Rows from block 10 of a small image denoising model, named by matrix and row number. Rows with one number belong to one channel. Each number is 128 + 32 x the weight over its row's rms, rounded and kept within 0 to 255. All counts start at 0. Numbers have three digits each.
Before each channel's rows are labels from the 100 images, of 14976, where the channel reaches its highest value: "colour at peak" is the nearest of a few named colours to the mean colour under the peak. Only what is clearly more common there than usual is listed. The data: pixel-art sprites of 400 made-up characters on tiled backdrops.
# convs0: first 3x3 conv (model.decb.0.2.convs.0.weight, 128x128x3x3, each kernel summed), inputs 64-127
# convs1: second 3x3 conv (model.decb.0.2.convs.1.weight, 128x128x3x3, transposed, each kernel summed), outputs 64-127

colour at peak: white
convs0.108:139116116182150115112105138122074140101122145125078111110122123097226117118149138110161147084083150156108090077185109119108136116139102128123111154197091164133114104129084168127130111164080182
convs1.108:129143109108159135131104154120121148078165136120155116147167165100202113143129136119164161101138120088105161146115187078119160144158141196158106145101183129122147150128093065112121158163151092

colour at peak: black
convs0.58:152072079167126102104136030106110144089146148118099169128147078088133167076111080135099111093095073142118115091134094149084128113152104064119126174090109174142095121121107189103118081097079105
convs1.58:132133160083149171143083151141122107107127121090179115157101166184118071116151125068134156145133130202131125142140222139128084104133154156139134142144095121122153149149094087120120196101177157

colour at peak: white
convs0.2:102109107087150117172050105152172104127122122184197170099099081058112127123114125127125115112168183121192108110120124114091127115151160107150156148101138135139120077146121095069122134129159132
convs1.2:129147097236114128112138161169119151131167135131043134128134180202139118124123164115098154125146128137123149119151152133112108159163157121135124130112162136176042165108135089191134173150162151

colour at peak: brown
convs0.40:132170123077126078201154104147156145120084199148121119186046064130101208216190140134120169156118118126138165103142162123116171130230134115197137066091113149094107144146152097170118142109121121
convs1.40:124213113133191159106146092137088084119131131148125135185077127122167117147073153153099132091123107131162145120155148110129114124016122162162129154110083138159150097131188121152137099120092165

colour at peak: white
convs0.123:178108158144111114107162098099119094083147136129139122105092114131129123076107110138167057071118102087124133081146140123174107146086163118149089171176124089115095123095104089119123133162089114
convs1.123:124143149142216087134129171169123145118161119063104135119148159118137084110155087079159173203158102117085097091120146105110151118088130067149150131138172103161149170166141121126126097114155145

colour at peak: green
convs0.95:159145080128087119067175146111117103072149107101134148117145150151114190139122134070120107142116143085131168110122117054098109161128096129077134128133255108096050174094160115134134125107143156
convs1.95:109091124159138119128134116094134143119171088186154082154084080057129138113155141177096100121189115143107125194142107117133148117123173062155077123142155153163132124157098165112085142118123139

colour at peak: white
convs0.101:222110151146156066139098097126133131144100113144171130084085083108169106157080119131156100103124145158111112159127142118219096093088157102144093099126131138150150126053099117082169127118145100
convs1.101:088123135124167153104130140102159191108121182060105109171152115169177174169135116063173196188133142124169110071103145122124154133130134124134115165158086092109111111108087061103131123103123087

colour at peak: yellow
convs0.51:110117099082237147124135105127117111135105102141138120126121124094105121075233187144124138129108145090153108111112115135115132140134105115114074137102135163167156151118140183110092153160113133
convs1.51:101126096157060126156175164169119119122137117153136159111173137137206159108004165167144097137131107118135143145109144080144163132152129134182124080084095136163115142142175119169171143125160137

colour at peak: white
convs0.18:173117118099132079143041121179156112087142100088118120113106129088150139132144135133129139108243103153146109085111133097141119146118121114138111140161151129142136107124138109091127146167167163
convs1.18:144166133136099101118153100082117129113088108165098154134131114121114118122086135134143130123007105152148148190097116139124152116115088137122113139141110100120181125107126157117120124032094059

colour at peak: white
convs0.127:132120115119137128113115155121084142122096120103037139096139097124165074088120147069098144186124125157084176090156078140117113056122110190072105071154151126154128127086135142141131114121221142
convs1.127:152164065099120168168105194126133157080153180140146136180163165099130172143173140162189154146117076098160098149125184135081150108147101146178147151086122117072142107146091088082154123112125154

colour at peak: white
convs0.85:105120114133101085107134140081122095142128101120171119118150129143126086120136133129106129108133109132131128125134120109161093099129125116116110147142129167125137128122094128136108101147126132
convs1.85:111105092143168122151133150180140130118175130121167147137132091155106145163092132150178105092198131133081150093158110114148143107086129156126143063123132088120103140091177116130148135116091137

colour at peak: white
convs0.65:104110163143167114115133123125121163132154116145156132130122140135131112112116142129111116095118161141132206224105192128142103117137140141139129123190124255140113115096153160097122141099137113
convs1.65:126141138181157158171091139118143152098123109047134133158107131128107123143208116134119070150147097102153099116163195177137149117114134072114183133073129109111176151102185134095118144148138151

colour at peak: grey
convs0.112:140192122145119115134120129097126139137134048122146015055085144125137080132108155120125090155120137104039141147134112122071105117132164114151123074098097132159150111166155125121140108101151113
convs1.112:135100182140115212103138114094117118115132172159155089166142111136075165142089109101095152178145103150180143151157139178115114102145104185114150158175104147085094112049090119130143119153112085

colour at peak: blue
convs0.90:114136113165095103204104151114114134191115130142114114116120083138077160138169154136117109122087135166125170148107129125064120138117106119202123087123071149095133006093065131135141171144129174
convs1.90:125106220173157085136197115112144077074160123109102120179058139148082164139079115120115150166124146136130128082122196163103105142133164141136090147123111160139175144112075086121123076159084148

colour at peak: green
convs0.84:086126085159127104161168123128124127179065158101132172128183127174147129173142155099108141134135137094118143111122121143118089158113060130103176118106142154118071166083127152150149123122132142
convs1.84:135127145074081061135111088122119127144159123074166143126135096139081135132079127138184181132129121112116184170124165109121119119145123145132112162045147126150212122131095122084152146232161098

colour at peak: white
convs0.122:129101154111161097140099095147069106116119194187131162126137130108125191052129139135116127166132148147197086045116141111192173113086141131092172184146136094147104090087066064110112157131139115
convs1.122:138093134104135110102167118141150112107158083157133047101124118119199111125102100092108137120163098107038135153086060111100147135160151139167128119121109162112152138141155137108108131171098069

colour at peak: brown
convs0.50:134107135140155082084141129120127120052164093143132142119132152123100172146159124152145153101139115117089118073138107128128130167131139122144177172167095096024115113089101176100156121139157084
convs1.50:124132072117068119136096103101096142113059113176103104109124036100148078093093162168137096121106122155160178149140149107115099069134122154151122116158109135162122176118140059125127129142122095

colour at peak: red
convs0.64:148108137093143123082128116140165014089132128101109119106096119114173120150122131161108119084136126108170050149126143171136108109122146119044092168124138126121151066150161062100133149083111067
convs1.64:136092138131114153126102142119136179134105099124153141148120138195141140106117143124140152162165153140112165166113139143106123122186113215147137070135120106106121188131039182169150111102153117

colour at peak: black
convs0.75:124146146138186119115183087107080088084146114125130129104131129113088161125177123161123117117120067147086136110128066145154166237136119131116130167137150109072071114101140175104133121147067128
convs1.75:106092142129097156142076132131148118102148143140148154143126080146177057098122119117160143074145172175168155196134182137168086107148165116140105087160108198169119148158105064159179151098146126

colour at peak: grey
convs0.23:115163132142098088139128113100144128132099156135146126077057073106143143186128140127109111072079122158112161158145081121079154115190116121190152116122106164136150041085030121139129147192141112
convs1.23:163087130142168165153102141129101168113154168156132101191087146092091175119145124159105109170149106151184108125112163080132134113070109130135130130132139188137065129136132163152167101132162153

colour at peak: yellow
convs0.16:085123120110166105120120096108136144101144122152073117061140134131110133167163150113126111129085102074110119117141125140075194114081059062112154182081152131132153093113114135130195101111119115
convs1.16:103103124122095137121161144165133087140111118123163155140151103160167102129090174166124231095164154167171152099086134140197106170145165133141101120130142127137104138149131134124187190103093143

colour at peak: yellow
convs0.104:113147160163119160053127116101132132155128139079165101095138145174142122077152148079093128149158128137150131218056170122164098075108140137095095104075136115107126191131109128138089136107091161
convs1.104:165116102126088152185094150154126145105166150101159149140171128169086154180116119151149151168127102190164126158122133083155118131100136107109181124090104153125161140129086102088180138164105071

colour at peak: brown
convs0.54:169103079130133114140136123082113136132168132160133131093140091122096116173135098220130139133124124074109100147079075124138177146111135177133133140180125109121191228075127148117115165121083134
convs1.54:110174094112130082129147100128096181101155133104162132137096145185209168053089093066175091141122138133176141135151181215095108105165138128151106116154104106136119100099139127122098087110195124

colour at peak: pink
convs0.111:167093092138000096118095122094108116117119119190127129074121071097145179111113065096120131192133127139137120120148115160114140104121144112120159176160129145096091118128098128144122066128148085
convs1.111:126143198137238102169172120159127159119120172094122109171129143105166171143160069067120115072133134163040163121121096146109127114125160110116135066108180109136116130122149135118083143101125148

colour at peak: red
convs0.34:141156125129144119082088139121129097079187112129127120100100124092090124155142150117125140109108179124133143085099093146128170163133145149149123127129124147104131069124125156138122120130122123
convs1.34:137124160132168095162188115097143166112091137143126115134171136138079154128064118126085114037143081166185201151079165150168113151131157162130122136159163172140112149161155115106155138071124095

colour at peak: grey
convs0.74:153120063133135163097106136121144128175100070183112158121106136113146079147036104127117108122132146150132144128124123032132080134107163137147098110155083129121160184168104105117166162134145128
convs1.74:147163152117106156153155179080115150093126134107117111128128133152081145162101127163085156186125099105165153110206101145142124107150127123127101140125172141142042074110093111137107153031129047